{
  "train_examples": 195000,
  "image_size": 32,
  "inner_norm": false,
  "layers": 16,
  "width": 320,
  "optimizer": "soap",
  "max_precond_dim": 512,
  "lr_schedule": "cosine",
  "warmup_steps": 2240
}
Rows from block 5 of a small multi-label image tagger, named by matrix and row number. Rows with one number belong to one neuron. Each number is 200 + 40 x the weight over its row's rms, rounded and kept within 0 to 999. All counts start at 0.
Before each neuron's rows are labels from the 100 images, of 14976, where the neuron reaches its highest value: "colour at peak" is the nearest of a few named colours to the mean colour under the peak; "top examples" is what is common among them. Only what is clearly more common there than usual is listed. The data: simulated telescope pictures of galaxies.
# fc1: MLP up (model.blocks.5.mlp.fc1.weight, 640x320), inputs 0-79
# fc2: MLP down (model.blocks.5.mlp.fc2.weight, 320x640, transposed), outputs 0-79

colour at peak: pink; grey
top examples: round elliptical; bright star with spikes; flattened elliptical
fc1.31,190,257,217,256,221,214,159,189,230,192,184,189,207,227,152,240,225,194,156,180,125,197,298,117,204,241,205,158,197,248,217,181,161,202,240,155,202,199,202,223,199,179,174,190,147,175,152,219,214,111,122,214,173,197,235,182,247,198,215,200,184,157,170,210,187,129,209,187,162,166,109,142,117,242,257,177,253,233,193,212
fc2.31,151,181,152,237,128,220,160,213,109,98,224,298,173,142,178,199,213,185,199,168,279,164,69,229,165,185,221,209,158,267,239,261,275,132,199,210,146,175,106,285,255,244,190,188,135,245,173,234,146,292,205,163,246,234,194,158,248,222,168,164,244,226,246,194,183,206,159,180,127,187,256,266,208,233,207,216,165,234,214,193

colour at peak: brown
top examples: bright star with spikes; lensed arc; ring galaxy
fc1.451,182,209,172,192,185,274,155,192,211,245,195,185,215,168,169,203,184,165,289,174,189,113,247,225,260,214,207,119,184,244,252,289,273,197,248,143,226,254,229,148,212,203,287,124,192,198,199,199,172,212,227,121,136,229,146,186,153,201,231,152,189,135,223,189,121,138,260,216,138,212,203,209,168,294,186,195,160,241,206,270
fc2.451,248,294,273,184,214,102,147,234,145,245,226,292,190,183,244,161,209,217,224,217,279,226,159,182,139,252,118,207,166,158,219,131,170,154,107,221,132,220,191,263,210,244,200,190,268,248,142,171,209,160,216,250,253,145,182,192,207,215,193,199,197,194,247,241,210,210,201,208,196,232,167,228,174,250,209,181,151,255,239,224

colour at peak: grey
top examples: bright star with spikes; many stars; star cluster; two-armed spiral
fc1.212,189,183,182,240,161,234,201,170,274,214,215,129,241,172,182,136,209,241,148,158,193,214,144,269,95,198,154,210,230,193,168,175,176,148,217,171,152,132,196,249,202,240,178,132,161,186,201,170,271,160,230,200,191,223,195,195,201,182,238,166,203,227,253,205,226,157,240,131,196,256,234,149,108,160,186,177,216,95,106,265
fc2.212,214,266,254,214,213,165,163,212,192,242,253,240,168,223,264,217,160,184,181,206,176,269,205,168,203,220,275,224,276,202,274,187,212,236,207,216,176,248,187,184,269,250,211,214,261,170,176,213,179,161,142,194,160,224,158,261,166,222,184,143,148,157,252,142,151,159,239,208,196,213,169,267,153,161,189,201,159,219,295,171

colour at peak: brown; grey
top examples: bright star with spikes; many-armed spiral; irregular; winding: anticlockwise outward
fc1.214,204,139,225,209,246,288,253,239,251,182,235,165,131,195,238,183,125,233,212,205,185,250,226,247,242,202,182,184,184,216,218,218,86,227,189,161,185,248,159,167,223,181,211,299,128,241,213,208,219,118,105,171,193,221,187,247,212,184,113,144,205,246,153,195,243,178,195,164,186,188,228,188,237,226,248,175,158,232,160,186
fc2.214,219,172,183,157,176,254,205,234,165,272,213,206,233,243,96,215,259,189,202,180,169,229,121,162,170,175,207,206,274,199,211,197,230,249,238,198,214,228,243,196,195,207,210,183,235,141,193,198,160,257,233,145,122,178,238,201,230,242,167,169,224,179,185,179,255,201,180,228,231,216,166,226,194,216,142,165,253,120,178,203

colour at peak: grey
top examples: bright star with spikes; flattened elliptical
fc1.139,116,178,222,186,229,220,196,182,186,209,177,190,215,212,246,191,148,274,160,147,284,270,227,181,227,157,135,159,178,198,186,283,155,224,209,152,122,124,231,216,182,196,176,162,175,254,169,210,173,179,218,202,243,276,178,210,153,212,270,232,210,220,172,286,151,252,197,221,221,160,160,233,169,220,146,210,263,207,288,186
fc2.139,150,183,193,201,177,166,165,248,186,202,202,258,211,262,309,204,254,151,168,238,198,142,126,222,220,163,224,212,196,152,226,260,179,272,149,145,141,143,163,218,204,226,164,224,179,177,259,172,177,141,207,182,179,181,173,203,172,93,159,282,242,287,201,201,136,198,199,154,202,163,211,177,125,256,191,202,181,287,164,258

colour at peak: pink; grey
top examples: bright star with spikes; many-armed spiral; winding: anticlockwise outward; winding: clockwise outward
fc1.449,164,187,221,236,220,268,168,166,195,126,233,155,206,176,113,199,220,201,116,151,102,178,232,134,204,208,223,134,224,248,195,199,179,194,174,184,148,189,255,241,214,244,209,199,144,252,185,204,189,124,196,224,213,287,193,159,173,167,182,207,178,203,129,197,91,199,199,174,167,188,221,200,188,203,165,147,210,277,227,162
fc2.449,157,211,219,217,181,151,224,241,169,237,201,234,282,187,219,202,174,243,216,192,251,203,104,240,218,245,239,253,202,203,223,220,238,145,165,193,265,198,168,258,228,197,149,262,153,240,180,240,196,182,225,191,224,150,247,207,232,214,239,275,252,170,175,210,209,203,221,122,212,249,181,182,218,187,254,208,246,176,193,241

colour at peak: brown; grey
top examples: tilted; barred spiral; bright star with spikes; winding: clockwise outward
fc1.19,231,258,187,263,250,213,228,253,243,197,242,233,256,185,151,230,193,156,180,185,250,191,196,187,169,237,138,218,199,232,211,136,212,224,209,248,183,214,301,234,192,187,232,218,241,238,183,218,279,201,143,223,209,284,187,203,258,196,213,171,188,202,250,231,163,194,211,148,248,182,107,204,211,227,184,128,220,248,164,219
fc2.19,115,181,254,163,166,172,179,204,156,245,248,209,197,132,216,174,274,193,219,181,247,201,172,210,164,171,183,151,214,251,210,195,210,210,218,168,164,136,203,213,237,267,162,127,197,259,227,257,168,149,209,197,153,146,263,173,166,248,244,267,203,191,221,207,257,177,165,235,221,216,216,179,187,234,166,201,157,242,149,240

colour at peak: brown
top examples: ring galaxy; tilted; lensed arc
fc1.13,148,219,214,206,247,194,220,195,243,199,116,210,187,186,152,231,215,181,213,210,189,201,156,223,186,245,345,150,181,180,199,203,215,148,160,108,185,212,261,182,225,148,179,181,239,199,228,177,175,225,242,198,273,150,221,242,150,231,224,128,168,206,227,167,116,249,230,238,229,251,116,211,183,167,224,207,213,175,172,228
fc2.13,142,207,225,152,205,206,156,217,179,289,237,79,243,227,139,206,222,167,257,176,245,183,249,206,274,164,122,204,177,225,216,205,179,239,208,297,184,188,296,167,229,247,207,307,205,191,247,199,253,247,254,225,239,161,199,150,248,186,186,186,210,161,184,224,225,171,181,226,117,238,190,206,255,196,176,250,197,184,257,186

colour at peak: brown; grey
top examples: edge-on disc; two-armed spiral
fc1.90,221,213,114,179,224,141,165,185,215,236,206,270,208,174,161,164,162,151,229,194,216,224,217,187,248,214,172,185,231,171,208,213,249,216,212,109,145,187,251,243,255,222,200,244,218,120,153,177,187,240,264,170,220,213,169,131,175,255,247,217,187,168,242,188,171,247,274,261,124,258,254,123,193,232,168,173,221,208,171,229
fc2.90,228,155,198,204,166,289,247,190,169,198,224,203,186,162,241,179,204,175,237,167,232,248,195,195,221,188,179,195,143,179,198,254,193,174,206,124,194,153,203,114,264,235,172,198,119,211,242,192,172,170,191,263,177,150,188,131,208,177,137,183,243,210,223,191,239,147,223,179,226,127,171,212,233,207,228,222,218,134,207,170

colour at peak: brown; grey
top examples: two-armed spiral; many stars; tilted; winding: clockwise outward
fc1.158,238,240,169,226,164,134,207,137,112,203,203,127,264,235,199,162,222,175,179,243,207,219,167,155,201,254,239,218,212,218,173,234,238,254,210,179,232,213,223,255,187,141,242,151,202,153,124,207,150,223,147,177,172,200,211,205,140,217,216,215,190,195,90,138,272,220,212,123,264,211,116,158,239,147,229,182,199,180,213,309
fc2.158,179,250,191,239,225,163,197,166,159,199,157,274,182,229,123,156,246,223,228,256,246,197,159,200,221,181,218,262,223,194,250,180,143,173,216,197,143,259,227,239,165,201,193,261,173,155,146,217,241,199,195,158,217,314,239,120,181,203,253,208,212,147,271,265,240,240,125,213,143,218,220,214,220,291,178,194,215,213,168,194

colour at peak: brown; grey
top examples: bright star with spikes; many stars; two-armed spiral; tilted
fc1.517,174,152,202,178,201,161,144,231,155,202,196,233,178,231,240,228,217,208,201,206,225,279,167,198,187,249,208,175,153,167,228,229,220,149,181,185,184,228,246,198,241,244,171,208,233,115,149,185,207,213,195,177,180,206,153,213,235,198,149,239,221,232,230,207,258,278,166,185,174,133,181,225,150,158,176,235,177,195,182,272
fc2.517,174,133,152,253,219,209,134,259,201,240,170,177,235,210,234,232,222,158,193,180,172,204,295,180,258,177,133,245,284,111,289,202,248,304,159,153,229,143,192,226,237,226,234,209,231,198,192,189,198,179,155,219,202,202,227,124,245,208,212,218,244,261,189,206,162,189,168,280,201,218,277,292,200,180,245,163,236,197,225,225

colour at peak: brown
top examples: star cluster; edge-on disc
fc1.162,226,168,193,196,150,162,177,193,256,260,173,242,246,200,191,128,194,217,263,232,178,271,148,288,238,218,241,228,278,228,211,120,211,186,156,250,128,194,205,170,154,205,136,288,248,199,230,189,191,183,268,217,208,155,157,202,179,187,291,226,176,205,260,254,144,157,210,227,204,169,246,187,202,299,239,187,195,169,234,179
fc2.162,259,202,250,117,168,222,230,274,179,212,157,125,228,137,178,207,176,171,207,207,185,191,210,269,206,183,242,240,244,183,226,232,196,143,221,164,195,213,189,217,237,173,139,305,289,161,201,184,266,184,161,255,219,158,254,274,159,220,165,217,218,110,201,269,174,187,205,187,262,123,231,195,194,243,140,181,225,208,144,158

colour at peak: pink; grey
top examples: bright star with spikes; round elliptical
fc1.361,199,132,163,218,236,172,208,141,172,207,205,171,152,188,201,229,145,202,208,194,238,219,241,284,185,137,193,148,228,181,274,191,137,124,295,179,190,218,206,189,153,238,252,227,263,207,188,175,228,263,120,213,217,255,150,166,280,274,210,262,221,216,170,189,177,179,147,206,257,146,133,202,239,185,184,171,237,251,187,195
fc2.361,140,100,177,182,207,223,180,195,289,182,207,258,258,128,153,210,182,234,192,274,183,203,158,162,210,223,209,179,216,229,257,204,235,183,229,99,174,257,158,181,205,209,122,216,262,188,244,243,177,113,222,213,153,163,190,194,261,172,245,170,235,220,153,172,169,204,262,172,194,271,157,181,208,174,217,226,210,188,231,264

colour at peak: brown; grey
top examples: irregular
fc1.331,200,267,211,163,179,126,240,216,202,190,168,201,169,215,161,198,142,160,195,123,201,198,215,190,222,207,258,268,185,207,255,211,251,201,194,189,193,201,165,230,281,235,263,133,113,196,219,212,233,245,190,169,229,263,275,173,247,210,192,240,166,186,131,256,246,270,248,215,256,110,148,189,202,153,218,194,218,164,230,228
fc2.331,149,175,244,260,219,270,155,249,212,201,243,203,288,254,176,254,255,234,203,256,235,191,208,177,229,145,185,223,252,194,220,147,286,212,183,242,169,231,145,186,197,171,174,128,285,170,166,205,221,204,305,211,187,224,172,207,150,282,198,241,206,195,221,186,175,201,161,187,195,216,213,185,224,186,152,217,198,244,175,234

colour at peak: brown
top examples: bright star with spikes; barred spiral; tilted; winding: anticlockwise outward
fc1.350,233,217,154,238,216,237,201,208,223,211,153,192,219,167,231,205,273,213,241,237,245,175,227,191,219,175,177,219,165,248,217,179,174,192,192,173,181,179,206,237,208,171,259,199,214,193,95,188,176,199,186,106,156,229,140,212,275,242,197,170,215,166,245,208,221,138,232,165,235,133,194,175,230,267,238,177,212,125,189,202
fc2.350,162,207,181,156,132,182,230,270,146,220,198,163,266,237,183,185,170,176,149,191,172,173,176,206,121,187,245,205,196,194,219,216,223,166,94,213,151,159,246,202,237,186,134,215,195,130,197,241,174,228,220,234,152,165,233,187,177,230,210,214,169,203,196,174,192,161,174,109,207,229,222,133,236,193,249,180,137,224,276,256

colour at peak: brown
top examples: many stars; tilted
fc1.496,267,227,224,140,136,212,176,230,203,161,243,183,187,161,191,206,227,202,159,147,173,222,259,171,200,201,257,191,202,170,232,175,177,272,144,225,138,185,177,229,200,366,272,253,200,196,208,245,334,175,209,235,181,243,206,211,197,176,183,216,195,154,262,176,186,224,222,239,161,231,211,137,116,177,226,158,189,183,133,156
fc2.496,236,256,198,205,199,200,225,176,222,230,194,157,193,228,218,235,186,166,248,230,129,255,200,216,129,208,188,175,156,200,215,119,169,183,217,222,305,202,213,154,226,182,222,114,192,191,102,207,201,207,242,177,242,229,241,151,197,219,181,180,260,213,198,215,155,173,159,249,189,180,229,271,196,182,188,257,194,178,211,172

colour at peak: pink; grey
top examples: bright star with spikes; round elliptical
fc1.44,207,223,161,246,347,164,275,227,144,201,139,150,155,203,216,189,170,175,173,255,266,196,217,253,223,171,176,237,279,178,218,140,177,279,259,197,147,216,243,137,229,293,186,233,175,154,160,235,169,166,139,227,163,167,252,200,229,176,220,210,205,219,153,177,134,205,261,123,185,168,187,275,177,228,200,178,174,170,191,128
fc2.44,101,188,114,221,134,199,197,236,265,177,210,238,186,129,170,193,168,200,172,153,266,194,144,135,200,169,193,228,231,176,200,213,258,213,172,192,224,158,201,216,211,168,274,152,194,188,213,217,223,253,164,139,222,183,254,125,213,180,162,190,241,120,149,129,164,202,130,179,221,148,178,221,235,194,238,216,192,201,220,224

colour at peak: brown
top examples: tilted; winding: anticlockwise outward; barred spiral; winding: clockwise outward
fc1.581,127,237,198,171,194,205,212,249,222,113,225,264,138,226,175,137,188,242,190,237,220,143,262,252,201,258,249,199,172,189,194,226,162,163,219,211,152,209,195,164,204,193,233,230,179,204,205,245,246,246,168,273,187,242,208,230,196,230,235,265,294,190,147,254,274,246,253,195,265,117,188,202,213,197,279,176,216,168,224,212
fc2.581,192,218,151,297,162,243,217,200,206,200,169,224,242,172,234,168,225,246,243,191,234,168,280,111,210,109,249,184,235,162,230,188,195,238,177,126,221,177,206,308,182,227,191,264,196,220,140,139,196,184,195,143,234,205,240,213,215,205,166,152,197,186,261,255,179,257,181,178,290,196,244,164,172,214,198,200,201,164,152,232

colour at peak: pink; grey
top examples: bright star with spikes; irregular
fc1.579,246,195,219,228,256,176,208,182,142,251,194,107,180,227,232,187,221,217,191,183,263,182,202,187,156,176,178,250,160,231,206,246,153,190,226,216,168,194,178,154,198,241,230,218,233,183,245,185,263,154,121,234,224,158,170,174,181,222,154,200,141,235,168,176,87,249,273,187,231,153,195,165,187,213,189,143,120,216,185,186
fc2.579,184,137,210,176,251,211,247,212,269,243,180,325,149,242,173,244,185,211,206,200,137,181,208,156,202,206,274,196,185,168,258,226,260,245,236,233,215,178,170,179,173,189,172,145,224,215,215,196,200,221,199,167,231,150,189,203,179,267,228,203,249,85,221,278,195,255,169,160,225,252,198,207,219,270,209,215,243,249,260,170

colour at peak: pink; grey
top examples: bright star with spikes; many stars; round elliptical
fc1.570,179,241,198,166,248,159,264,228,249,122,188,227,185,257,149,186,138,168,152,212,172,158,202,240,106,179,287,209,275,230,170,174,208,207,182,176,194,156,220,257,238,181,172,208,177,247,195,214,222,193,210,228,238,292,238,199,207,180,162,197,163,172,236,213,165,127,227,72,161,134,154,202,233,256,159,221,164,229,171,236
fc2.570,194,238,183,176,204,165,165,211,156,187,188,192,247,146,168,214,230,210,195,205,230,256,199,213,207,305,153,212,256,161,171,213,214,134,217,183,231,263,219,269,162,217,180,168,220,167,153,214,160,185,203,196,200,219,254,178,183,183,269,216,193,211,264,248,167,194,235,187,162,236,148,168,175,125,234,139,204,168,163,277

colour at peak: brown
top examples: barred spiral; tilted; irregular; winding: anticlockwise outward
fc1.457,128,169,222,151,266,241,232,188,177,217,202,216,126,281,220,155,270,221,180,312,192,220,180,214,209,217,178,207,223,181,205,160,184,215,258,201,214,224,305,230,198,257,179,230,165,209,193,131,184,186,153,180,230,178,241,266,133,201,244,249,254,169,141,233,206,236,205,171,300,196,156,223,150,205,185,227,203,185,118,216
fc2.457,198,223,139,210,152,247,206,205,265,149,213,207,187,182,225,253,177,220,241,200,164,200,207,227,197,175,185,145,150,200,203,278,245,206,152,209,205,163,186,153,180,209,166,203,129,241,268,250,176,211,200,201,154,104,173,166,268,116,132,207,231,260,160,224,232,301,198,223,200,185,218,251,201,285,239,179,225,201,198,276